A small GAN, trained from scratch.
Model: 2.74M parameters, 32-pixel images, generator norm layernorm, generator activation silu, generator widths [32, 32, 64, 128], discriminator arch vgg, discriminator norm batchnorm, discriminator activation gelu, discriminator depths [2, 4, 2], discriminator widths [80, 128, 240].
Data: trained on drawn branching plants, 36250 training examples, 36.0 epochs.
Rows from block 2 of the discriminator of a small GAN, named by matrix and row number. Each number is 128 + 24 x the weight over its row's rms, rounded and kept within 0 to 255. All counts start at 0. Numbers have three digits each.
Before each channel's rows are labels from the 100 images, of 14848, where the channel reaches its highest value: "peak on" is the class under the peak. Only what is clearly more common there than usual is listed. The data: drawn branching plants.
# conv: 3x3 conv (discriminator.blocks.2.conv.weight, 128x80x3x3, each kernel summed), inputs 40-79

peak on: foliage
conv.18:139130106214111081096127148153149114133118102104139137201139125179170125143128092129123120119104103129146140119151115107

peak on: foliage
conv.107:110155128148150147128094118158125120180136111144132128112076117128108091104107061091117114128128146130110117089118128134

peak on: wood; foliage
conv.108:149169180111134152106144144126127150136088148139166169099111115099118157105136130176152134119123114123122102092209128133

peak on: wood
conv.64:117136128169113110148116100152113057145116102127140122107117125129159134161112147150177155150171150153107111181146096133

peak on: foliage
conv.16:143128129174163100149145144105096079134108128129143093148139128144133128118119103130098106123112076112128142128152106107

peak on: wood
conv.121:108125099130092129149119115111134103128106111124122168113112122129100099144119117140128128192121128128138116149136133131

peak on: wood
conv.0:142141151125092110139118134207134132158140125125138140144133109114141102105122116119128169144052132132154133138136141161

peak on: wood
conv.80:139128137127107122128125151108142105128149128135100159139128087115152128128128113145091087111079085106171128148123162152

peak on: wood
conv.6:116106042147137144128103133154099128136186118096164129108165079151138099137112148116099124107115058134143170124141163110

peak on: wood
conv.7:121149086129160122094128105187107089112158134146117131080126126177172076172127141127143065134128122132112138139123109111

peak on: foliage
conv.29:128119120126135105130211113090123115162113137117151148128095139159095092110144113105108151140100134110128146117107173107

peak on: ground
conv.76:158156108083130106180109152103081111115162094138105112087120134130127129133085111086168139136096098127155129121131117113

peak on: foliage
conv.71:125125134077145091131130147127123124138177112122109137107115113176128104116147134099132162188158118148119128120117166122

peak on: foliage
conv.43:128144076111155112106208118128107128089147145142154094128128148109132133128144128115147079157104154137117139115114142128

peak on: wood
conv.46:126111128127081149135120119076104143136158101137125151171143162127128128132102133122110126154156083152102123128128123118

peak on: foliage
conv.117:115112125076128128137134123086147145091111128124140110156118094138150138109119111111128129129147131124130122150136126107

peak on: foliage
conv.116:092193128140158128129128154152117093128110142117144150171128121142128085108137145128112105116128157128143102090128111153

peak on: foliage
conv.5:135130142141059168172128128191141143112141123104143113128117122110083146128116128131132142126129192093132140128104136173

peak on: wood
conv.38:124148119144187137120148115124126134123161134116119108112163146134116146128110138168108085137138114135156156109112136111

peak on: wood
conv.84:128099135140124062160125117121157154144119110150128094099139063085115127155117125118108116159138136081110124106121105099

peak on: foliage
conv.115:127140120108152094139145160115104125177129115109144166154151158157145137117149135162180144129153132129142143150185137101

peak on: foliage
conv.109:133152111130142132172154133104114173137122176121118118133093155120136141106150131174133160139127185140108132118133154123

peak on: wood
conv.41:128118140140122119155121131145135085128144124154055119132135156137126168140121132105127105109092121140139143166121104095

peak on: wood; foliage
conv.95:117141105169102142143142174178155139106145091114128135158124116109135128123113119178127114128116153132096136128117104107

peak on: wood
conv.21:152123139128116085104102152130136134127201174106086144104116104129130118138156132120139125140132154126135137142125114114

peak on: wood
conv.72:092127135116082122194095115113128138146124144128142085132133118163143123138116121142121128096125179125151158118138124139

peak on: ground
conv.87:141173093128129117127098108130128142075100092150128087130112128108114142118108148127122146120100128112131120116197161114

peak on: foliage
conv.77:117131167083115155116128124118120121136148194161106115109122162140103148113154128158135122146125124149128181118122197133

peak on: wood
conv.110:130089115099087135155103101078156128113121141107124193131122128130107126159125114112135122104114103123124137116120096128

peak on: ground
conv.91:128127133107139116103113122128101122114125161160155122118123106066142137084121144128146123127112169102152119121134127124

peak on: wood
conv.98:129137111096153140145155142135096149138129107170102092115147116127134154132128116120122139050113075141096112155164160107

peak on: foliage
conv.4:120128138118109117139097112106111139128123107128105116149099095146156117101098080138122146109136107128114116074118110134

peak on: ground
conv.83:114154113133074140079129137121156155126084155140114147154128113128124163139179101134130072128113129154137118164111128123

peak on: foliage
conv.24:126105131119150100124167193115121118178134112131072142123135127145093140136103106124111156116122103122138128099117169103

peak on: foliage
conv.53:106115147103111137126073148166077152127119125114105073142188098128115128079142160075128069128131128145120159082118122134

peak on: wood
conv.66:117128143160128109089154136128162083131109128111162114136114164142128113153181106090119098158148116128101143110129113128

peak on: foliage
conv.75:128129126139121114123118173102121149142140109121143109171149132161122112128124103132118113204125103154099155128105108102

peak on: wood
conv.63:117110132108130135136120152089174123128110072177141126153142094147136157165092118099151147125112098105128128130113099089

peak on: wood; foliage
conv.33:121132131160124132109150147153119128134088144153158161128103081110193128115109127070091108112097123110147097118146173123

peak on: wood
conv.122:149126144131079173139135128115206118109142150106146137126163134118147172180138133152147134113148105118112126149159108133

peak on: foliage; wood
conv.112:111111123181121070138170164156133125118117136123118172155108139097145143133087124139123130157119135124138088118124124133

peak on: foliage
conv.49:122124141129150119128143190121125109147082108146102123169152117143114162137173108120128114174082116141112102101134154132

peak on: wood
conv.56:109122145152128159147111124111116155122112143104110126191143121149124141125106114135135138140116102141119190117123087141

peak on: wood
conv.70:110134123095111131095112134103129142145094123094124119119134123123120110191121154129104152121112109087106127105136105086

peak on: ground
conv.42:101083132129121115132120159154125147128115144139113154112099124093135144087171137139169118129127121134078097104200175146

peak on: foliage
conv.97:128099140119138149146123120116122126124163174122136131135071106160091123115137159125128146121148123124132129124122133132

peak on: foliage
conv.114:130136130132115111139162148120119133151095125150130118144109143130149096149112090121093133160137140143123119143160107144

peak on: wood
conv.124:128133140119179140141173106099132120133186144124106122072115121169110122162149101123181130116168126164081167119165156119

peak on: foliage
conv.106:161109129135135124124102178088091120111190088103124134127093119098149143128168147117136121115128121119120175099159125129

peak on: foliage
conv.2:111126136113107110114133118091132150158096132155137125204152110131128128130123127122131128144144147136102120128122109196

peak on: wood
conv.51:123100160132099128141080143095138115117102128128139107139150107128145116073128082134104104143116087094157120105103184146

peak on: foliage
conv.31:188133147108153158146123140113104128106125146139127104103091131142126111146110092120132156102149148183134178160128107110

peak on: foliage
conv.78:111113128064127094171172138091121162126092152149124157130115113210122122111159138110127116154125106133141150140128133150

peak on: foliage
conv.20:143125188136133093141121152172160146128138121118130080123185111148109127137099111119149135105164133120136138116149106208

peak on: foliage
conv.15:142129172141111140123171101127096155121136144133128128145119118144139108104146126156128161122134121128156141122120089119

peak on: ground; wood
conv.10:153142134124083128101139166154151134128077183064102121123126159110102143137174139143129139085125158163141139150087135128

peak on: wood
conv.27:163106145114135130131121105128150145105140095127161196114154064087128129138101086125107123145105083117152148121134157136

peak on: wood
conv.79:121119124173163104167127122122117118122158094094095103114141116169128079126098103096139097128164103152135172164137128128

peak on: foliage
conv.3:137163110123120160162114124133135165150078055110122115095147109128118104142101138125177175128143145135150122116143076165

peak on: wood
conv.89:126165110105133149150128112132110101128084131142129116133141077084112134138128074109128134138127191114106140117141132132

peak on: foliage
conv.93:147133118090119089128095140136152111124119123101093097104144124219143128159137092133113146098145108136098109148113127159